config = dict(
    vocab_size=41,
    encoder_activation='relu',
    encoder_wave_channels=128,
    encoder_wave_strides=[5, 2, 2, 2, 2, 2],
    decoder_fused_qkv=False,
    decoder_positions='learned',
    residual_init='scaled_by_depth',
    optimizer='normuon',
    muon_scale='spectral',
    lr_schedule='cosine',
    final_lr_fraction=0,
    weight_decay=0.01,
)
Rows from block 3 of the audio encoder of a small audio captioner, named by matrix and row number. Rows with one number belong to one channel. Each number is 500 + 25 x the weight over its row's rms, rounded and kept within 0 to 999. All counts start at 0. Numbers have three digits each.
After each channel's rows are labels from the 100 clips, of 14976, where the channel reaches its highest value: "strongest on" is what is common among them. Only what is clearly more common there than usual is listed. The data: drum patterns on synthesised drum kits. In brackets: how many of the 100.
# convs1: first pointwise conv (encoder.blocks.3.convs.1.weight, 128x128x1), inputs 64-127
# convs3: second pointwise conv (encoder.blocks.3.convs.3.weight, 128x128x1, transposed), outputs 64-127

convs1.46:514524534514484518473501505496520515481500556477474520465536468459430509491516500490502514547533518528493516502514451520478508524492520506475485487501492501508492510554500511481467484506525475
convs3.46:474499537538527506519523457512519463493486528525512500474525462473511513526487453535509497498491485514482511538488531494520447467478505511544550472499492465501532495522508487463449504489524515
strongest on: clipping (65); text has "clipped" (65); shaker (61)

convs1.116:497513468529503497564495490477505486496487481505493502512511477492466504517514535469487530506516499542517511520510509486514520467454528536502481502540517464472516450509492502519474486492481504
convs3.116:493491538520462493492501462471532516490494489482538524484506506515508491488529504496443470547539487582497505517470518507530471506454485518510499538466470517498499464518507533511529519500508535
strongest on: ride cymbal (56)

convs1.19:502473456497491532523550531494502471517496470563508485538504467510505491522510507511506469490450505513475474492484500516498527504546481492513499531473455515484484442511508528502529506530494523
convs3.19:510498467488536478529472501460500534525519524520510496527521494475491534499493519508453492509511482540496497479492555494517479502516512475447505466491469519513462478502483521484484488488481470
strongest on: clipping (39); text has "clipped" (39); random hits (31)

convs1.54:512518483522507534540542515508531536508448476472495502540535457481534530509523501491495512493525483483480494538487528526482483481527536502501555489503496532493579522505493515490475491513479484
convs3.54:484517503489543502496462521509453465492500542473525486494507528493519463473491497510536509519546514469460501478519442540527467534549547505506480499486506537488492488486507494468493490490542527
strongest on: clap (70); clipping (54); text has "clipped" (54)

convs1.114:492510523525488511505499409478508512478490511477545523515453482515504523501507498480505545481468529506532459450506595533469524505471525505524473463505536517525517452517492539504518527488499523
convs3.114:547481492497471489481499448486509503481469528530490437517491495463501500509481485459519522465485526532506493473463431504466483467505528480554494466522509533509535491501507470507484516510483484
strongest on: low tom (80)

convs1.59:500586528448496487486486490523511504532525498512483468514470489502539461494463509469478504493530480497539505510477519503516470480519459520506547469466483496495493493488510526486432429525486509
convs3.59:466478548521499494494551477487497524530507521546506483473485440505487498501522541499503453533508512500485474527490500538503457519466503490517470496525515466509575486514502535572485524503527523
strongest on: closed hi-hat (65); clipping (33); text has "clipped" (33)

convs1.80:517497504485500504490446441540505491473506544536505521540452522497506510491509516510498532541460505488496474448489458484550503495555501499537514514530480469460493551499483504519483511518519472
convs3.80:492496483490493468485452431567509514482431509506491506530502490509482518462503519472492473487529496506499488517523536518457495483471479543527508455500464460415491505483481508450526492498527492
strongest on: snare (75); low tom (56)

convs1.90:531514519521519503528509515468493535470503461447474491476484500483502523523530550499506537468504533520515513513524509506493535459466485554462487492453560470500521489517540484534476479527513524
convs3.90:546497491509529528513457477521534481487511465537496576485527489503482505492495528499503531460495517489476485499508453517537508504517481470499514533516502497475524440509542505505467529431482513
strongest on: rimshot (54); clipping (36); text has "clipped" (36)

convs1.82:499469446511497500530490459525500496560493530484491469494441482517511516492473465475532477487491516508518473514557491497450521454481490503507475514513520493548504488517444478478514527523524544
convs3.82:499502523537479493497476504473544514468472494483484412545517498475489451515512501477481431513499517497498486471508529501507500463486498474501484467462492531520479463512455514493477490465510521
strongest on: snare (86); clipping (48); text has "clipped" (48); march (31)

convs1.3:502542505485523494490508503510506512511494469512448504536505515532466493460489487480531479520490510468540531517515505478487494480506489495505513478484496507507546503492518503495507504492532439
convs3.3:494533541502497485512485494499511534505536493495512525497494482500428518511498493539534515522467517486499447497510512521527491512527500505465501542494525499488517515494480498544513511510452523
strongest on: reverberation (79); text has "room" (79); text has "reverberant" (79); shaker (69)

convs1.117:491477505502516502516525497498533469446496498509483522476505433519471515486489508479517521476511514512530512507480565447473459493490524520514459497522505481446488542512489497506533507514505476
convs3.117:478450499500488463509476531492511486527480481479525497510511542503481488494554445526462516518504521490480530500484479487516529497502530469461538495521516484493497484471473497477452473540536448
strongest on: reverberation (66); text has "reverberant" (66); clipping (55); text has "clipped" (55)

convs1.69:534522502522502505497477504450491515537509500545487536528554498524515494466481449492540477536468509487503513542486499496518480506474491417500515477522504531466525488488488480511497501456462521
convs3.69:468474499517494520518489521489541500525492521492528512527470540500522495522482513525516484458443505472479525484486507522491478486487508537523522506486493476535530515521484483493524482501484459
strongest on: reverberation (79); text has "room" (79); text has "reverberant" (79); clipping (41)

convs1.42:464549527483499503508496496478509538500488532468491543541492538537502494455495476458478523532533516480474508513527491532541514492536494502467533501491480519496541521541466518498486456499556477
convs3.42:487504492491477529507522501475464545470480481545509503479498490512521484559525478533482467476511493490537517525557507508479487490453496520492516510546504487471560496487513505497495473512526477
strongest on: closed hi-hat (65); thin (high-pass) (42); clipping (38); text has "clipped" (38)

convs1.112:491515519513494542458526507479500520555501520420501530505465483481507499510517494518511495445523516487500513481456521491493530524491498517457517491515473508514514497481481505508532502527510516
convs3.112:546494493534497488508487557495556517465514489499463486514473488498486519485492480465474458495508496508514532558512552479517509504523519536477523478485490483496507487488553494517517525510487532
strongest on: clipping (35); text has "clipped" (35)

convs1.9:517534504501527487542472474489529492513512487514501474472501487521528453480496512500505490493469468511527494515493519559543500471491513508488492514544395485531475513512496474512487442501547476
convs3.9:489467487504501517480518515452514540485493473564478528539448475490493515481472529521479489502552476525481518456510440466550494513459511472483477481468513497533512474484511520509493536431510489
strongest on: snare (76); clipping (70); text has "clipped" (70)

convs1.78:512506447488456494551487499497511521550458521481486479475492503491556544494511570456510513509536462528520491485476489441515494479524538498521517464485494495515563529532492535523524484502481537
convs3.78:519501547511535507486502512498522467502499506516453493563482484483467500482535565492539536501494499502511518489501502505522504486527506464479447521492523516522502538576493543507533494447483530
strongest on: reverberation (85); text has "room" (85); text has "reverberant" (85); tempo: 100 to 110 bpm (44)

convs1.8:478497489505498448512567485509501521494543470489470506496440525503469509493504495509477510502503510427480487501479504482484493518527481517495470468504504508517489477494542495489504461547514528
convs3.8:519513523502520497509525497493483506518474477504472548437511527512471531492450484496532491531507488510549557499516527543531496525514499493471500483494503454520481520497475498519504465495534520
strongest on: closed hi-hat (98); clipping (42); text has "clipped" (42)

convs1.43:539483467514486451539479465483486469511479488501511478497521502492538497463514525515483501504508457499497477531490494475487496544490494465500503552497489512486490484446535533470503496560534466
convs3.43:498482494560496514518490497460534481499524485501538507491511469500477482473497541474461464458496498513476506500511520512516482509496496493500485541494474468493480503478473483511508502576487559
strongest on: crash cymbal (65); clipping (37); text has "clipped" (37); tempo: 80 to 90 bpm (34)

convs1.51:536474499496498511543508536536472504487510495515476498455495473439528503573486548495475529504446508500475487490476496493522517519524499531504473498457543511552462498516503454508497508486511522
convs3.51:486453511488538500500509549473548495468517507519470508537500483507509512441492482496533537460487494481539501482504400510486535522491484459474499494509502481547496512518522465512546503495494520
strongest on: snare (94); clipping (57); text has "clipped" (57); high tom (33)

convs1.115:453546437462511518533494494512511483493504508486498485477494517512535516521489526490454494517496507527551508473535481494507490497464497513457518535492464521520494452465503527511505491493465523
convs3.115:519526504476494522472502499484526498509465522492526531449471475510470491532514498497507509516489483536499504511488501507529511497520524515519476504449449518496508488518466548507484517522505522
strongest on: crash cymbal (83); clipping (28); text has "clipped" (28)

convs1.127:519500510507489516524500544523534512504496523487494532510553515525491518466532529492503482466476465480486507510506455491451478503549545500517526492492519476476502466504521454490467522493475476
convs3.127:498474500516502440497502484556500484517492466480533475492483529503522526475452457518506522516481525523492508503504496486516500502469485526476465476576516536468504522504517502495496485485489531
strongest on: reverberation (80); text has "room" (80); text has "reverberant" (80); shaker (70)

convs1.47:503552500489495483451521523530512523515483524467524504475494459455516511441489474448478512517520524536516484469493470479545508487534516476491527490510465487504514505509502493512500506464500531
convs3.47:483488517482497437512525533445515499475504526521518498503538451476479481440527520491471474482493519503479488515448453516515531493506466447487460516496493480481508488506511489494517534516523491
strongest on: snare (100); closed hi-hat (63); clipping (39); text has "clipped" (39)

convs1.100:504533489498507506473493553512520473502475500511495498482471613473500477485500527546504480501522528478515502488516481503505510540483519501504467514494477532491463540467474505483504529468472534
convs3.100:460479521499469496508543520484511492517485502548499490468515523470446457509518511461527476485510516502502473469491533525535488482460506469488501515490512471481500480506467474502484511520477498
strongest on: open hi-hat (80); clipping (31); text has "clipped" (31)

convs1.61:502544503516500524468503519532457476492482510501501500513518502474515476491477486485505486445503475502528513512480526516524510489517523524459469493504509512537499487497500489504472486547525521
convs3.61:523493501491495538488503495447497498516532494493506526493482502472473486526475520533479452509520503504492496520507482499518536527484514514483497464471500512522471528464498538487477457521466535
strongest on: reverberation (62); clipping (59); text has "clipped" (59); crash cymbal (47)

convs1.72:549491561509502532494562505468506497485507502477497489523471533506528538579535521486508538496490487474502507491493500507483431464549495504507487510521532503502482537518510531477481520498494499
convs3.72:536450497544467512536472523490542496538479511492457511497487449520479516458512530513546522489524516492460517517534495518482492500508471499468502478504511502572493435514498485540512505507505532
strongest on: open hi-hat (91)

convs1.41:502507454515478501503466486501520529519532538462523528482509522516538510490511491524515527507489484451524484463496532509520462477498497542498509483485501530475478497541523438496466544516540516
convs3.41:478530481507501541507508498512523484501512474494516542515524481515503549477508509475460556506510512500510515542528514491547497520528515458472530511510552495542493521545481516502494498490527475
strongest on: reverberation (78); text has "room" (78); text has "reverberant" (78); muffled (low-pass) (68)

convs1.6:521395498502498498527501499520481482503501471505475528473459477502496460476503480508499506483513489515484482564481511494497528471475513485523514486510521547531497528487520464498549543521474517
convs3.6:483510511531485519506532527461506489449489473540539487517565499515523477541524519497502502524550500563511478468490486483497488528524496488498487500531482487515516487498493517511511523458569524
strongest on: tempo: 160 to 170 bpm (27); clipping (26); tempo: 150 to 160 bpm (26); text has "clipped" (26)

convs1.120:516500466543499524489514506501513514500485476502497488478523512526519477452474562501483514488484524484482544497516529476480482520501470516479490522480484519464538477468500556508468501487493443
convs3.120:492499503486497546489515517460499508478486504477519515490472496538571499447516498520511529506471515470502537478497478464547524531530498506518517527509473520519483497536489518505512509517536534
strongest on: shaker (88); clipping (33); text has "clipped" (33); half-time (32)

convs1.89:465534475498526507495525430508509490531510510515492460499446490477526513542517528513483529470521466490528452470509475470463501522521489493484488528510490533532538528503440472491493534499560526
convs3.89:501489490502534513486478521532480524486439515492520446548494476505514489540497527491523477473483501471491456522467523510542506513483468504493457501518498500537470475522518490550454521493474534
strongest on: low tom (91); clipping (33); text has "clipped" (33)

convs1.107:514479506493492496500471521508513489490503497512491511531466457514501511547469527507506496461471493491475513479497506463549473490474479495487474500493527529507502559515492506512520527494463523
convs3.107:522573530510489480532487469536517504501528502503536493516492535525511521525492492512472544535508479495519482504474492482504497495532512547514518512497502510504528533513543511526506502478486490
strongest on: snare (77); closed hi-hat (71); clipping (28); text has "clipped" (28)

convs1.56:508523514501489497458480446542537499487496524517486512445510482515500482527511477500498518507521519493476436502482488481519504507520520542498509496485496493522491490488517510502514501525475473
convs3.56:481519461509493459490502526479468486516538463530512503501477555468514496496468517514531477506516498507465555530524477506477479473545507527482536527470530497485498513486534521542483547496488493
strongest on: low tom (98)

convs1.108:524494504495493429505517503528534505552508495473458521484508500503541543513477495485470524489508541528490517531508491507459505527460482510507549496513465463506501515571490449507514459538466551
convs3.108:507516535502517527518498506514492565484512441493496526531519491475467478530486465505513468494470571524474530532509500513514475452440502474493507473499533485496444464500452458540501504506514528
strongest on: closed hi-hat (65); clipping (54); text has "clipped" (54)

convs1.77:504501523472522493539485500493511519472477496506508538498556500539494517528481521471500472512442485523472515533501494466482549553535487489524487485569499477521525464489490532514497509475524508
convs3.77:500528505509516496499447506510521503539494503533543524497510438547474509495495496450512503477558521473507514520518504533528485553486459509530479541522468479553510516511496539501523489495505540
strongest on: mains hum (34); clipping (26); text has "clipped" (26)

convs1.103:502489576471472480474503505493505506524490472505459528516540513496496491516489545500520516480488513502510457517537505531484525485505522505492498482501500526506497483500484509522514564499466524
convs3.103:455492534539432517575506493460500525513483500493494471526523497519524512509480513538504526476514504489519530463492515448476495510502494479462495507515512472475506525509492468505496487515508498
strongest on: rimshot (58); clipping (26); text has "clipped" (26)

convs1.50:468473509555464464451486517503487530469503478461469503499503491522519493468521456464493505479506467514506486482490521488475458481491494526472489499517516476517492529538516457502503537545514487
convs3.50:506501461516532481501517520522516530486505496506485487482477499471515436529476517541440457480504477512482504520495532525509541520536499463518447495472526490516543508516488540477469534447492513
strongest on: clipping (58); text has "clipped" (58)

convs1.30:495495498531510531526552508477525502518531497481594496500497559511504472476493480470513472497517502550530469479511514488493509529524492459492453476552499487461511540455494533516486441477490496
convs3.30:514454531466448519522474483529544503486468496481518514521500488472497503478465557470501534489459507517474483551524491530510570499491512533500496524448500465501480520484476501497521466465487528
strongest on: shaker (72); high tom (43); clipping (29); text has "clipped" (29)